python train.py --model="image classifier" --train_examples=97500 --image_size=48 --targets=["count", "largest object", "its colour", "light from"] --hidden_act="gelu" --patch_size=[4, 4] --learning_rate=0.0026 --eps=1e-08 --epochs=42.5
Rows from block 7, named by matrix and row number. Rows with one number belong to one neuron. Each number is 500 + 25 x the weight over its row's rms, rounded and kept within 0 to 999. All counts start at 0. Numbers have three digits each. After the name is the row's rms in percent of the matrix's.
# fc1: MLP up (model.blocks.7.mlp.fc1.weight, 768x384), inputs 192-383
# fc2: MLP down (model.blocks.7.mlp.fc2.weight, 384x768, transposed), outputs 192-383
fc1.241 108:554498476485525485522528482496527497498505472500483469500499504499497504503481500499500489437535496493500528449512506567504500489489500507498504472515513490493501468482499489482502512505477566551504505494515525501510516503517504506529440516488500501504501513522498494492534514495492539498511496552463522470496501509501518458504496463503499508450544445500532499539500477495506520500499487500497477500484499497520505496494579516500500515491533500499501496499512471479540464430491484495487500566501500524514518515498542501476483502551500497513524556500500499506501505479469493524
fc2.241 105:502524498530565531429534499493499536488539466491491430504467517524469491499509526494498500494495513501499492501498499497493508497519498511496504486509497485480471483497495505476527505501568484492517501499499501500481481503501498467501490508486491506466485438509483517489520483501535506497580497459545508533496518517523500498505496512504497498522456477521536466492500505498495496561515514509495500504421470539476506501520515438500487507482507500478481501510498486513477452457436532505448508424505493496496542498576451495521486530470500527495496500484495486501485501499487499452
fc1.242 105:496503499467447515499502490511498500517479574504500489505497502500579461503505498514491536564471465497414498508473502501501525494510494563541521500538478500516502486472512510491493548500503530493514538506487498522516482499521499507511503469530476506504450566488464471469490463541528513502460520469472464517500486495510503483488499543521505499495515523422503498519431492508519499496501499469495523506497521494489540500552534492505501496501551483505500478489501510495505508456488499516487499500504517496487495537499502496506522494509508481497483491453609500509498510513460500502
fc2.242 091:500471506499555455451525519477511460493449497499478494496494490517497510497502439516500548500553500508504500512495518496500502496498481531510511519501546522501501491494537492503511507490501472479511500478509515476498492498511501484481509500498494465543505508510494515501507484514455498509447421502513500503494543500492513483489454503492531500491480478512499493573498504494557496478493598501493480529499478474441550503513536469493430513501487479499421498497490494500435505497490506500511505474464491504460423471497487515493493522524507462483518477515493487562507474502511511500
fc1.243 093:455519483499510473500498499499496494498492491510495502526508494516466497496505531524509454490484496495577409507541527509532496482499474561529491500471501490484483593481494464495497489510486463456501510533540490494510499487500499486499545533536514533519501440505502487531498465497372499468439505504489507486484519502496490499529523483510489501480483497534511485484488412501505522497439455501495499534502497511503512496468538532499540485509525498533490533584482514466501499473513473505516521539499458526500486514499502526501486502494519453482486533499500516454495493502498497508
fc2.243 079:495493490550472539498520506490500501491495503512495492467502538559452444503497595469494509510493516502508513495492502491497520500492500492499481499512479441503526490494506564474484483410542499503474502467522481491500498568559499522486501480476505529563514496479524520481539502491499509510500495498515501490513475480525507522499506527528500491495500501503465567477526514423500532582499519491501430502508511517496439508513522480491485492500505503499502508466528518503504476510531474505487506518504515502488464507488524480520502494494495459501486499495503473516502502499488494430
fc1.244 109:511487465488496503563490514502491511517485456502526535446505491533499558501516532499505500499546497474496433482489531517513500428486501472515537498510462474498500503497497532483459495496502500541489510500478498500483510550499507481508454555504501531494532506522485500500506511502494528499502507500492526516516496497499489453494469462500501542490485517484576392485517468517499487490536505565515509509497502510502511501562506503431526521500505511501502502498446500504503530493561501493517466500532505497530508485505517519494476527506477507502423538485521492515520512502500541494
fc2.244 098:507489500495501451498494503475493551517500425498533502500506457529454516558500496539492486470512503515515522501470487505490444514488501489549500499533499500483504487482486548499538466416507457521532500502493501490514482541527477481514495502530488482525499502519475498496524519476467506503510485496528473461499495500513484449408472492495489572476474495438508501502525504483476502517557516497510498479450499496496490524506493489478491455477494518554501486494467510497495477493529502534478484481511499505501609429539511471483500484533498492500458494499499511519503538501534502515
fc1.245 108:491499464500501487489529497485527474482464479486531517527499502487500546513510506497539491472514489507498523481494488441495504504494505475498476501502507502491498525527519501452491423500485499512501545501496502549469494516497508499462511571514497499491538486479502502454488514498501502503505501520523520538506500498509446519486553470411498481505434494475519533506498458487506527498481495486494487556509415517483527544490470500473520497522534493517504499472457499483498499503472521506503501512499475451504494481500498495515499499558496522508529483499510508481499496502490527500
fc2.245 077:470469481528438463504506500490567517510519482505492471497512513462524509494499518506491498565498501496476492513476514420508499475500494519494500455501491512503468481482501494500495506522490507501499494503520533501511498455502495466508508493493461536500523503576510502508503483459477513493501476485501504500495499514498496439510525509564471515470468462495504525498497480540531486499484481511577507503497476530510471490480496501501491492535481496488514504516498471523513483501523517510470480501517547524468508531481487499514450495499501492457527500478533537526506496470489498500
fc1.246 100:497511460484530512482446500485499495504476499496527501496499482525517528502484384525500473488522512554506517509499472526503443504503502544503481514487491497501478480500484452587498493464498493457509510474454490498510485541477491553482458506544494501490501562501483467505454520491507498492489509498462486484479494504509526501505436501513513501525542537535507497474497497489505514471461506549486487470505511494523473498500532508500553496540490504459500486505446517490490502428529504521524451489524494499511471463501499512500506520472491574500510504477502496492522497563476498487
fc2.246 098:509505525498499479502507502500501472507486498507498493481502494501496499493509547501483500486574488498529492538499501509467582502499498483502498529504494480500510535461506538503502508501490501505486500509487501491483539453497497494464555497530476461561496447448455515495513506533488474496499489454569556510500501499516500479485497488497475495507494497457475433490501471504502481540483540494511532496505512499533495483468471504483503527495493497512509538516497502493522494490505528494480498511498524461497526481504504502509478501510514485501500501497432477532471496499500499503
fc1.247 108:464544499501509520494473511516499509507528505500498500524499580508426501503502496499556494515540500520503512474482486530544527508545500500491522500495495544497495458506497473505508477514508512508526505491500461519489501477516499505490515528544523510489503497501517492505481537472495436503413535464501502474463485460504493473425490459500496495468504500502491493538499513514541496500511501468521519484510479521479462505547443500503521543500501522499526573492465542503490504482500455499508541500500500499499500481507509467505497492545558484496500478512497524477495507574500499471
fc2.247 093:498490494521519540478500467495513505482479490498507466474520473501515466500494516499496491464493498500500503501517525500438499499512502507483500510469546570558501507501503503517536515503499504514540520483502479545499495565549494501431504535497426490504500487490514450483466502495504483466495497506500515491489506500507512557507479508451497498554525502494532471502499502482510493507506499546526531501467518496492521505508496545495500508485502503448556501488422533496480489500498535512481513488500504523475525504572503501487500486496497462472511518483481502508516501502504561490
fc1.248 095:467448456509485514500499528500518528493506506498501516527520500488566524518465506492491551460502518492469497537499489468529501501499506506467514469554502483453496497500502526493499497559503490417560458460495545442498495522422498500539520475532552499503506486513500489502514456502478500517503499518498504455552481498538508482500470464506471451525521495500465490503499519478545500532496500521498462499504468493503500500470497472527488457497544531499468534523496482509527501510494481531502502492500499529494501512502533450482483507501578553450513500504505495489494494527481487519
fc2.248 090:515472500476490517487477549507490533559519457497458500499504500497497494517524492514482498496501525513514390447506473513508514491545474484501457500505474452550502527506518513480500523473503512506514500485492514552506500456492501494545496500500492506470499463485547510500475506544498507501474505460490499514482511510549553494500467474527534527499486485490499478492486507525489480498499368501506501504500493511482504528513535510510499504470497494562493511517483502455498496503506506509499500491569500436497466497506512466512498485497496471509535501491570505498512479497504484525
fc1.249 088:525527501503465495498526496500483499527512510564496531473514520522483517490529520501492483501545507524503495460498493497537506501462526495497506555523572516509511519476567445485493537469468509513488508525488497512498512510497471502498431503515501485523502488522507434506500491495495467503502500504498502501496499487488433499487500448486458500497510500481535496533478458502501509513492499510461505487520499438501519606495515478487498498490502499500502564508497497485507500499501485507544480499462549581495504487501503500503530503500499467503500505501454500519506522511519519519
fc2.249 086:559505454446491530485500500503464506499487500518500536506501499475481542449505518495508502502481473474501462497480499494499505492526515489474492500480540485500495504494519498470498506479500519506502474485483501505499573483535500505498470496494465460499495525500500522419511550502496493464509489518502510506461481513500519431495500500501531505475526492446495501400458501494506494432490518463516539493440495527499476502553497474488478503511489496504519500455481498466488502467504472503504477514525512527515500481502519501416539488504500502520468492497568468497493506500501491514
fc1.250 100:501443488501505497525510519502496503495541447498517500500516493459524534503505508507551478546482518501505512498510514514505482418480502456558527505422453488515500511515436494499481490500489521525443459466499462489465501535516495503494494503509529500487491511480488487466493598500500499477483512500517511515479531524500413542476502501529510492500471501465535518517511577508507480521489499554503474497491457499521510551571550500567559552511525511506539514498489484545506530500500583468501507502502469477543523500516506488471491477529470468505508487495476489523529549497488500501
fc2.250 085:503493490468501505439497499503506506521509500596514497508495498524486522504499491521493457462501504502503498512499500500502500522497487512466495501555513517526511466501535480464515501482511493494508556500509499488517489499501501507514549522518518450532500503426490442505497515504504486527547497485577463508497485496499530471461505515501526518469490503459488497504501487555500530490500513481455494441483490499500548545521513501501499456468501499516527505540454530503526497496511507560484489504504488521488500499497509500503498509524467508505494502500499525501476494524545520503
fc1.251 070:515478535489476461601499522502521510455499500499523498497496452497491442516523503468479513500532513507512454508519476521468460511504503503500499500480445535538486411499508494502458503500504496499515527491508487491509561488450469540519500485437507491498462488496498482509471504501499499502503458523496512500501501494398547527503495512453526493514498509510523500469454474507520484508490514501536552499503451545520502501503499518495512475476482507523513503493499546508513500513498497502519528475497515489532501521502496495486493514494504551522495529520499526496530498506496480514
fc2.251 079:502514493536517516443534488503513490501502516518397444513500538498498542466467533493496535503428509498504493498501513500517586492499500501491466500507517468521503509504494516501500499514500500477499442505515495495500488508523503476500463575574532505503509501499474556508502482497511473520510522500500485485491500502567481504499497492591475501503502499501509496472498499481500471502517468500498498489541491498473501516502507498498501510500510495496487502524500501508557498473512482497497446561491463502472515499499519501501499524506474491504499470500504495503425501510498544470
fc1.252 099:487454512530513479514514508501487510526448492473450546507472486517500520498487504500458541490508500504500513485495529516501500433498512498503495535499471506501504544500498512499533504515448528501513526508483512471534472500497498499507502536465500523538495499473494501500491501499502498491501501500495533499502473460496529477487494463511534494482427480500519500479507555494500483485502539519497499549492529491513476502482527533495507499555549515493510500496452497516483434501493567476476504501526553504529441510501512567498508540518515530552514501500488500566513508495460528530
fc2.252 091:514518530377508488510511558544502545500506499503533563499468481501496506559495432502520542491497509588502501517507483504515506483489513508500494457543495503472503523504468500500495470533494532551476484503522502522559498518501494498503500499514506480453502551509505489519523540455505501484495480515483496500497498467463499493488514598488481505506488540492509479530474528500498499497503506505501522495501442534495503488499534518499498558500514501480497492492500513494520511477497415469502500500500522502498503500507480502493505492470483508500480490506464544502496520489497504579
fc1.253 097:492493485516488529495460517482496473499524496522481491498510541568489468486406485482489496541526498473520500505463498483510477495471485480517492504522521502509520496468501496512497499501483427500570500500535515507495497500488500526499497501426494503494499524502499481508500434479499547480513509502533498501441492528494516491472501507530502521556497519499501552472566486512508496514500490500501509542500479477464520510471504505446498491487506505575495478497499499501486497507494496497502482513458508495498533479526505531482513497513493488498482473496493501502500509494492501503
fc2.253 094:440471499502510495489514505528517499505502502481510508474463497448576581489536500497502512505515502510497496497525501513477498515508510501461468466532493520500455503548480491499517496500459504444526506504579434513454511502476518511450510486528506474500505491492519489523498482494509503519500508504510501511497536508493493500532523499487475518506504494511508502530522499525519500478495509528518501499570552514457499532502501495496459494511506479501499500501517509492534542499499550452483468500498484515499499491507496509497464496533598486485481483532465492481500497555509503502
fc1.255 100:436455500522532496506498529552498537496482477495440497517522503500498498481510487496512497430489500521477490499501498492517455500510502499496498437541444461500504491463501493499481503500497507478500508423438504520498506498502457489530528508523531425506497488459468500500490494497450494500500506499508500486493503499501497485493511461527495494500585568501498516492493521500500470502437502499505498532501457491500499490431523498540466500494487509499504500501503471503521486513494489561500502519496501537548516502504537501498489500483563509503504520523516487507461502472476565522
fc2.255 101:473488503494522526470502505501540502439540565472512502460448495499501493501482460500500539509467503506505493519507517492493496501496494459523498472500498496496504465548499500500495503471508476490489504492505506470480481475497505506533500489488504497490500496489492526499500493492512510488502504499506477506528467451449509514511501535500529490557500509516461466477484502499515497426515529487501508586473476496468529478503525506464498500488447617453504502491499512489485485506495462496509498500532502488493434502502512501493507516509498505475508422500498469529489522475472498511
fc1.256 100:504478499553538529530484500473539501498454500489506503494495569506479539496497517499461472557445501498516513504510457497539499482496490498506493495508488502534555470484498488555521496525500470501446489438520495495496497523544477502500498483499500505467473501513543502513519570520515465452470516499475501548499510495517496562528499516507502481514519514543527483474506509492503545491479484505471484506500499484490505496500470494518513512509512518481477503501474483578499494514494481551501458506474508491516485564502489436490500455476496503565505514506515500459550507490500506499
fc2.256 094:506520518504514508478498493513497494498505532547539501576498512504495502550539499494503533476518477513491513501502530437473558508503505510506493525460559444501500492506499462496496463487528444524507511496526506486463485533494496474471520500545489513554518509457499484489545486517501486500489451506508489530469459526499499491545486493508496499555519488474513473513512497443478501502519500509501500493456499462503488498500462503470510492460527503485524545494537511442504496500537542531421488414517541524501460498504498507496507507492502501499516495502452492499499501488505501500
fc1.257 113:501480503517488531501498513501506498500503517410466500504550489503502472527495481526533507572501502503551499500543482547504446507501501508466503502504495500493501504502499499518507495509542499493516502545502503516499448500492508497483454505484543539510505450537480514502511486442477504502492454511481463460510499574475495473501515501520535508497544446497519516501516481500495497486529514505485553486502488511485497529536517478501494480505493483461506446501499506493536499488480486481501504498460514496500504485503488488501505496503524522504498453488459552560546479500509499466
fc2.257 164:499507503499498621423501531494528505499500517493511504513434501501507480502486514501501552513479486504502483500521512469560500502501480484498499490484457568431491463512500498498485498473499494504493496553529504497490495497516500495514502503470454473444503515500492518500541506528494504507475460494503487500511479558487503451505466567500515510499494498500513457474506507454474483484554520487545499519421495500458492488513545492498517530504493503489507500436499506455502509469477492494497482472509507504461520544533505519498504500469476536432505484502499498530533515519442509453
fc1.258 094:562528502560463491529498536464465496531454503471504496497445531501496499529617502502519528540473538505499514490550525505500504545505445485499499456443516528554505456497501505506499505505497500486428497555474502451524499475502473511491515499492504505475500500480505499535498522502447500525453497486481528500501494497481507492502500533487500494567472523528478496549502479461519519488497500496489525501521486507519500517500521500486508489501499497532490505475493504500491570537479529498514490506503486490519502499496498511525505429529515514500447503492490490506480508490521492503
fc2.258 082:481499505527500503534536546538500501468512537533498530506502502506518475500501499487480501504516501504583510474533502507455495537535512526535481494517472507500525474488498500502518499515480510486501536492501489559501501498561510515518461489506529497498501489470480502500500510488519558503473469518476486485509498496484512494483497520466569497537538502500520532595525492500529502407487543508487508503513495531518501483523500495485512498499506539494503500415503487504499491508470496489522493501481492505499436511520496484413501509501502470504560501525506501519491482450522431500
fc1.259 093:519480509487508500465495497504508499425516537519472548522500503517530506438505465566506503504500483503488543484499500502467518501553506502506460486494518486488547504499471500503499509491479538423499470509498506514499467477482497471494504510492494507500480490492486538494497488496522508492474536519499502479499499525489483530458494500566526506532539441506404530485499493503498492497508508488506484498508520499468492509490477511539483505498517498521500478498497533511503488532532515494509452509477477508435473499516508510518495560503516471497458515450501465503553503481500530492
fc2.259 106:510510551565497480502493499496509481532546498464545485500497509484472505502500524508500501433468528471504479490486501475488551505462447504501478496496492501494497455518462464507515501517500494499499519500478469466495490498488504489518534487535507504537500496501500554525503505503453499501489511494537501500510484473506518482498504500519501587549466531502559469501521469426520534462525500502500492510537503500505547519562495506500473500504490525520499531559496497494514494549536480428494500499479498462467496503504545483502489494502516519531508504519519509527500513497526490484
fc1.260 098:478511520499472500502491505514500495490498505490527555501491507496519503501487426446505500483506535497501500492526500500466523539505469537448500465503498501492535495557497483535516495503416495520506474495500491508518500555500485438500512487467496505501505506520499497492477501500437512495498502511524506519440497498464501512487526500512454520504499505424507496484527498419495497503502494500529450498498480498498502550538506519497502484543505495517445526499461502514491508517474528498538504494484514518516498499491517483480519521541549494505487508504504485510462475460501551528
fc2.260 089:518500503505532484459464493503497524503503501518506531484509508497450500504563511504473500559534481499502503607520503464474558501515502520513497485497502497447495529481480459495468435466504496500505500529544501510473552494500497453500478492526496539535497520492500502516519509469500487498499479502482527513506495494515433504495455506501486501501479501483478509500496529515500502501505539490514506489537499501505466499504485493527506498488493513517503516505513514500457553488498509482457502489477494479473498520514457447482499518481502498487504537499501505499499541560528486477
fc1.261 100:499495548489446461460500506484539545500515524501493467496468503505506505541515493500492448451513506490499520499552492500481461557499499499459507502506501496472544538494500496510514506492485491493496499529472485491500501542515498467502525486501488499501501496509549521507500494474495498504512501499478492482509537500489524501505486500500497496507492549496496501500512484468490499497485541505523508507502502497549503551502485465501512499519489522502499505501495502514487494506501514486469601508500473573503499501491488566514468506509495566487437443509496510585527506560461517499
fc2.261 092:508482488538533524494499500500494544467493543517499479488494486488502491499479499484496511504468542505558471496527509456503480495518400547493519497506434494497480478504506498496496482510510509494475509499501502448506545475509500429500499447497511500505498478499501499499499496501500514491500470528506457475500508478420500536555491499511510508505511469514502508511498498500474542513530482503512506487539504485519488502495500502490434501522474492500497537486497455479512418515512555498499500482486512486528443519517503501526492519459501505474509518546493503484479496499515500491
fc1.262 079:504451490530522483485467553503603496507499510490496570518491509499516498497497489500500483508519443498492512503500502455512511574537504496498496471506527500506498506479455563507493501501483502521502519491499505472558500490481551517501537532505499500499460459521485500500495518500499558488524501450515485497484530508543476502479446532495503502510498556465463488493501482520470540499475515486532531555502487484419486482500499497521481500488483519503516496557448515515499509499501504497446490487499503482495510484484467479492472500501499500501501498475484500493495530500501495387
fc2.262 094:499486439494500503534580436551498486519499524491506490494500542503481500507470498541470501527494496498515457465501482484488488502488497478505487511503502490500465459499506483496463499509516503490499498500528500486390603486491520494495502553500524499458495506507484497505499500532501481499481492500503502498512482500493503526454565450501501498502532525513497538501504448491506531503511495499515595497533497451495510493501500502520505507542511406548527500500504517502463506477500494499521508545539506505515500511486503502495536504489471497480489498481511495530497508503515460519
fc1.263 102:470489569497501504501554522500486507500467469596476517476469500499555490535484516481499500487498500470514498495467529485502512499510488500469509453501518456516487517501532498500496499513500487547501496480501515493522499522506476504499501508510493485491498498502485487500511542498501495494501554485500497501526482415506499431543504478506500497454500503441496481496510534494514525499500497523522495467516531484489438536468505514508506512483498503503502600487499498548518501536467507508477479499502500495509499505509499533451501500502497484529498499501494507541475471500534530556
fc2.263 086:501514530442532478501496500502481530502524497485501488553495508486507496573502499504520501555500468593471496553509489516527536512461515503500508475488496522505501479502499524515495478503487527601500495517539533496499502501502495468505556571497489518513502503502557480500496527485490506500529566515491491505492506481558478500498531498501500503523480500493514448519496504498506512510534492514483502533483496502496500459508487509501490514493492498502506498509499558465497505530499538485517503488493500465501498459504482497448504515522478514489504502499458502564503503491500508548
fc1.264 103:499501451469539509497493451528501499500495488502513511514447503550457493468513435499500567512545496509503509552531538520539506500514515501475500476488495509506510485527505535501502509509499510453504461499528514514532494484497501510434454494481491508494567487558469511501475474512479476502506495499529503502469507512523564488471478500501486497484561459483493519500500468491513522502453472523500528497511497499486507464511546486560514518500508477501570523540498498505500531486507485511502524485500484503551459495498495498503502528493518500474500540500481500527449432499506504521
fc2.264 088:506504521479499520504562481489494542502525545480507504527505493486558499508521490511489483435470498493476502444485492481500556483524500533546504503522440500500521514502506463510497465508431468501510512465501538500486477502500522485505501401530486499506499536490499495508611552469502488525497465506476502471500483494499508495479483483465501500510522506545536479502498503486518499500512601529533450507492535488498500507494498539475506527487510500513506567497521508483493474506498521484490495501463499499508499502523464526500523500451442519512500511569515533491455480491519496509
fc1.265 098:532500513562486488483455509497494501508495501501476497501526543473500507500546500500499500553513496535506516498496518469489473501506500503502499494506514500507500513444498452507516492510496481514501490483506509576518449497499506550514499504516498496474510460500480508500495481437492452461524502435530504491492513515493499530573499500513483531501508499530499476463503495492511518474466497506501500507511593552502506529502510481504502525467504507501564493493500483517499460467517502501474498516499484537496549537482442479494497499500574498524516505498499482492501545493518511493
fc2.265 079:478499504515515510497499480505502512520533520494488494522503519530500507490499511488491478499468488484502520461468497531509504457438505513450502506494528484496499510500498468462510497551500501518499521468503500521483505500500503421438493499511491507538507500504496526491500459556486495524500495541471493552504497488490458497524467468556503421511537463510564497498499469502514455413498522481500561478487446504499500487544493505494479564501508485510510519484535489490530456501500482502484499457502526500516502500513502501588524482479500504508501498503520501475473571473515492502
fc1.266 098:511514488468496501477472534495479493466477516500479502460494497492511500515476499508485501500508522462522513499511490483478502504504478507549419496575500481515540498519439508495563493524475498508512530484472482516481454499495482446513539465505498482518499500502613500490505499501482543514519467519506608451514511492501497551497533495502528527552492503509497484499499502508529500497490545489496507485579519490494482499505519524492499489506500505503485501479477533505487499500507522491501505501508498527503518535498528496530500500502535517503487506514522498501486497500547489487
fc2.266 102:466478476511502475510463494486500500520501493508562544541510490500503502499506479504490531497520499522493477516519500498531501494523461522490506513518452489509506505534552502473497501508500505559534471507514500507499491476500559560501490475500515502506500437500506500497478500504503507497479488509508520489505498485504533525487466574520497496476500517539509517480474524506491550501531509521489500502483479509518500503515500497537502494492485471454501500490508500453546511515519493481503518471489547510487535498497469494515502502496455444510489510494443500531496501502499500497
fc1.267 106:496436468510498519523505513501492502532500481497453526476533510490503486483513495500512503499451478552525503496501499518487500460500499512394441493499502501480490501512515519516531495506500500499509474558546513494504501488520498460503497501519500490488443500493494518504507485466483577604500500507507498505442507411502491504488503508506503493486501507517500537512532509507477493520514473500501500470507517536498572499498499502478502494513477500487502482487495464454501494501476486545483468529543444487499476510615492491524445534502561500502427520499508475505536500497500553540
fc2.267 105:496497500513504482495540520486469555499498485493505543517510496517526497502508501496499502473512499534555441496484507501516486549495500496505481500567500489495489506564529504524498526509502489507489502523499504510492498512493514530495508502495500489484500467481465495480506460502500498543523501500484500500490512489500495536501501494522501502480472504465508507485539509489460488499504495498495551484548489503498471460482489488500548453460498503501547497548476481502500405556492502468497472500500507499494495510571500476514506457500502499492477500491501495540487496488509523488
fc1.268 107:527509457470524496557514520507495487551549501513524507554557479482504499504482498511514528538507496431499498500506504500510498432500473444498522486522501553498520515503501509528504499472476506514463463488503503497458425470477485502517549555464474500501509503457500502520483502525517484499506505498499524500500503528499499500516514500499547498501475516479507500500475505499489513504511466492568427500525500476537451493483500533492513500451547506497546504514500504483522517498501500511500498480500495497545550489499500500500501500463500500466480488517581497500475506512443499499
fc2.268 099:512494479491484484501499499416505500499505476500514492500466511500497529496551491536497526499495498497500564544497519502525494528499479433488475501507523489500519485539498486486488510452499521514514513495490500484498501502473501498543502500508479508501520551464467502503497493503496498493494501502504496503472479510500506500454492492486505545488439510520515511481519520493512519505522504427506500500496503497488511506498447494464494492495500500494550573620476502500463499504505497506484481508462460524500457494469514473499509502547464521507513518494590511497486404504498524468
fc1.269 097:494499500578513541589504490501499499491500500500488503521506486501529497469470497501500484501486499502493492501512533492509505501548499425484483561437489482500498484529514513501412522501502499490540512502497397499469494500484473499517465500504490501476480499480503498457501502515539500500536519498478502521515506507503506519492538504510500436507503508565502522475463499507500499497532504503499520493503504483510499500500466531502495526535476501500498472512512444497454492518481514500509506497530502516501529491568467492539481514506520487497498495470520501518560539569509497501
fc2.269 090:500491515496484497500514494510425557517500510487500504513503497527500500500485511500506500499500511499522491480500521497488501529459456480487516489505536487451503491526498500468555501493485494500497509503447438501496510495492500513502469501503495478542505498500494517504506485513495493499493496502486548458511524482517521461499502526457498476509509509518481498526540498516499535495492498445531495462508468531540509505499498512508494496478475501503497564499504513521501459464501516467493506521503570492490500522485537520500523495515519507496547501502446508475509483523502487452
fc1.270 098:527514499513466501501531501488527505526417480499518512458546503489495457532499511455495507533428520567493499482500524500453500512546453489494508484489478503499487513466526562499506503499528520499502472523511500529519477500532515498488510505520487499501479512519499499543498495520495532524471498502390468493505488499490499493536515461510499528504501512499488483488520489464499485498508500516490497513511500487503581500477522500499474500515504507507453506496477492532489440519479522499504509565525503517497441558504498498501504516598544462502518508499484548536518504504497501504
fc2.270 090:501500499497503466499540463442513556531471478509503531497498499525522520426514492525540544500501501520467498566496534509470435496501501503503500481494505520502525538441509435544494488497482498505452545501517441518500506514502508455546501496506507492497500501499513467508515493498503514488534497501486496507465506497477488505492498498490569532471500499492503481470483543494503505514434522503500443506448478504443501501552507526502503508497501451503446497501484486496491485500503498537491495454501520489494513446502439500500493478501450498481442574500522500518495479487502502501
fc1.271 096:523497431489498511497496496499507510515494511485499485533512433499512508525500501504499455515498494434500510499484500483495600526480511518511493508501495518462502488495524562612474514485499514499530583438508486528476499497467539492471507478561521501531469497523488555499497505492514450533500489503529502505501496542487527522495500500471486512486485516425501500520505492473478502478495500482503468501515459500460506498483484504498501507487500498511509522454506501502503497490520473500503473474513503493513504500502502497578497482477487500484505524500492498506514566517491501494
fc2.271 099:428513503508491500478500500477476479514514502484480501498479512519475517507511509462500493477491520509507509536489502500523494494527543496487469453503513486517467508482456512475493482509517450501493450510512506509510528508551467545497486500509494488507524512507484497500529462506490510488501505500472529550546498493481432492499498499531535496499628485523499509502533452487499490500495470488503503519546498497529484505488505507500581503504489490491479498484504497488526503505498498582484497502470501505499483496498524425495507493499518529503456457508493490442459497420522501493
fc1.272 099:487478508498501488507467521485496486500509496480515518559517491404470496498503515486549500509556498490490502490508499542498490500501492502526524504494493499554501519458497501528530429486517503483499474512485493499493485496499401495511502495495562496504530462505485521500460536470495502477532499540488499497488497498501507539500502495556477487479541495497513504491505551519462527499500513487517497502482486524495510510502494527512481491571517549516480507500512504499501494497525539513520510499499498498500488500484503470504487491488497465456509479496499485500503489500509497467
fc2.272 085:470535447502467510499485494516512501462500499494482517568462452516497509507497500501500490482502501489495493501507503506503483498502502466503482549490485510472483474505495482492497504508505504561482518500499502501513511498495504512493569503499458500495498485527467499482475486498505496490541499470507498517479495492498496485473459499545442491499544529494499500520511507500493500498499500502528497504481562479490523501504529499501472503500505550511505500480523517499502510517499503499554556501502471547580510461499500409506504474493528514430474515475505503475500566454499474530
fc1.273 111:491518468479521484517492512523484480505517459491448529490513501494493515514546496506505460501444498516560499490492514498482463508497549487495497486498526499504505469502523477478534486526538437569501502500497519501495472497510493453498500504495503490542499500509504498518487494506485500510515497509492500501533535467505505507526469498521499502504526527483496490505459506500514494503516559524495501543495475494506479498507540513499514501496521496566495488513497499516505535501507513481500519506512479500457527504486505499533539499526494521499531480500508497509501486495528507563
fc2.273 154:487574467447505548491567484491478538523513525495500503462461500488458489500536499437494500494471495499508493501505462501545544516506502485461500500539503499499496504499504546504521528494526462568511520526498520491496517501501516450504528511500487551499486506505456499500494500516492491492525476503521527512511478505516501505515436558519500482501494500514496490499455499490531496456504540476524497503406497498521496493498546501474498568501462516518509498523517505506489501511488542500464493516521508500495504511546504518544508494418491577492497500497552487495501502513465496465
fc1.274 097:514524504504521500556504495495488503471470471506530504500518490441504489503462474525481492519500495528523506491489506560499491530504440500490469450620417508500500502597481546495499502505459487496497456481494500485481472501461493509489510492497506508543493508497451522500488538510525486500545516498455506485501492499496508518481483498500504495499524546475532500480477503493501530485530487500501491537511531496511512514501496472496497514511496486510507499499507500496535541475477499488511474509533444502495498483500497499473523501463469500446447485494503502490480502488498500516
fc2.274 085:493500480531490495449474507501497497550497529483499504500534519508523505477516500463461499492528503488502499507504471439486506497500498499473533483451565484552422500449492486534520498543512539497500519518510503488510500500529498464501510499512552498505485494500511496535497496482498483508501500503501528501471500507508533475510504503493496506500421397467491493497513482497493501510499488454482496558537500505523494486541500545492497504499507468505497499512505469550512488503511469515508504491482533493499502498498499495569501534519553492496501496495501506507511495493495510488
fc1.275 074:497500500500500499614497499502500485471520533445557445473476499500490492514508490508486454500485501479500496503500497502505465556471489511490499487460475574504495462497487492469495470524522503441479585505505500495529501475452500511508518495469498501501496503486485507493489500501512502517485499526499501511502495489501502502500499503492498498489494506514540506471502493510512483501509500505512498504502490501502516496443504500500496506405513519536516512500494449507425501503526500508488537507502490500500488518497501492495502498493500510521488555494559522509514497538461507445
fc2.275 114:518526501485500493493512499500515432483469513499499512504509512493497500496497548448501504493504513501501488483475467500500574503516500499492500500503467369499543426499497478500508499499487500519497428489500485492486550501507480452501469500514569501464472502508496493549478498497493507504444534542540501493536512495498491500512499503496500507530496499486502504502500500502502500498502489499503525501573470499504501501501496515494526482513445504494501471499500537457501496488550502500508475502505466505499515499506499501501462479498576500508515501527524483497562583535559499502
fc1.276 105:472490477540500472499452512500502503499501597516502513500499500502506520503520505495500509513508475500519500499520460542502494501513532517497483451507544491498431514522492495507506453501441506575497491497466539534479500474502499499518481500518508539469544475502497499526500501517541502499518563493510560499531481498501500430493479514500524500501492501521495499503486503501480480481496499518492522533500577500487520502535498512505507493494480532515509494467496500497505524496509498497499484492434553497490489486513472513462481499502513470520499499476454499496512537517500500499
fc2.276 095:557448587501500501502498525487502531509549501517488516500518501500528487462504497504469510502490505495504517506492451512481443495488509536502507511510502517493450499496451510502493495481506466511532503485457503512559424506505528502500504481500503499541526477494507456502473500502472499510553495476449517477497545495509500499489565498523504495509502491500501501500477557541543457500508519485501537588465465525477500623530503502447490495498439523499512491465513503469457504450491521494508502498523505496506488508500471500523484519532483419513495511501476500471496502466520510498
fc1.277 098:483494496507479476525484422500457501496503529511511505488501498506499579494501500511467509495497498494497435490459452541505496478543560452514550499502508497502508454524519553515544497500501497465544487410495500501470500498479479493500502499450556500515500499500459501498513518516549529561499503469524531448516514498473512507482540447585477505504529480500410486500531509481510523443494512549498503510524515498500500464498499470510474435492511560518500503502471495536503529475499495504535534499474498478499459491485484476502506493504532528499495506509521495498415508524527447524
fc2.277 087:520494503502501502459501502506468521555502510500427514487503497501538512502513495536505564500512502500503499477489504503521499519465499502496497502492478475507498488538538501497499515505509397503472500492537435495511498430495503515521499495421504504501502499530522480489514492500511499515512500434502519503500502455547509546486501501501491471507488559514472453499502493500512493527502515501501505592491494512500481505535538511498506504503498510505529500525481500520483515491489535555502500434505500492550500553502602497513446500480495498494502507470490468497496550544531512495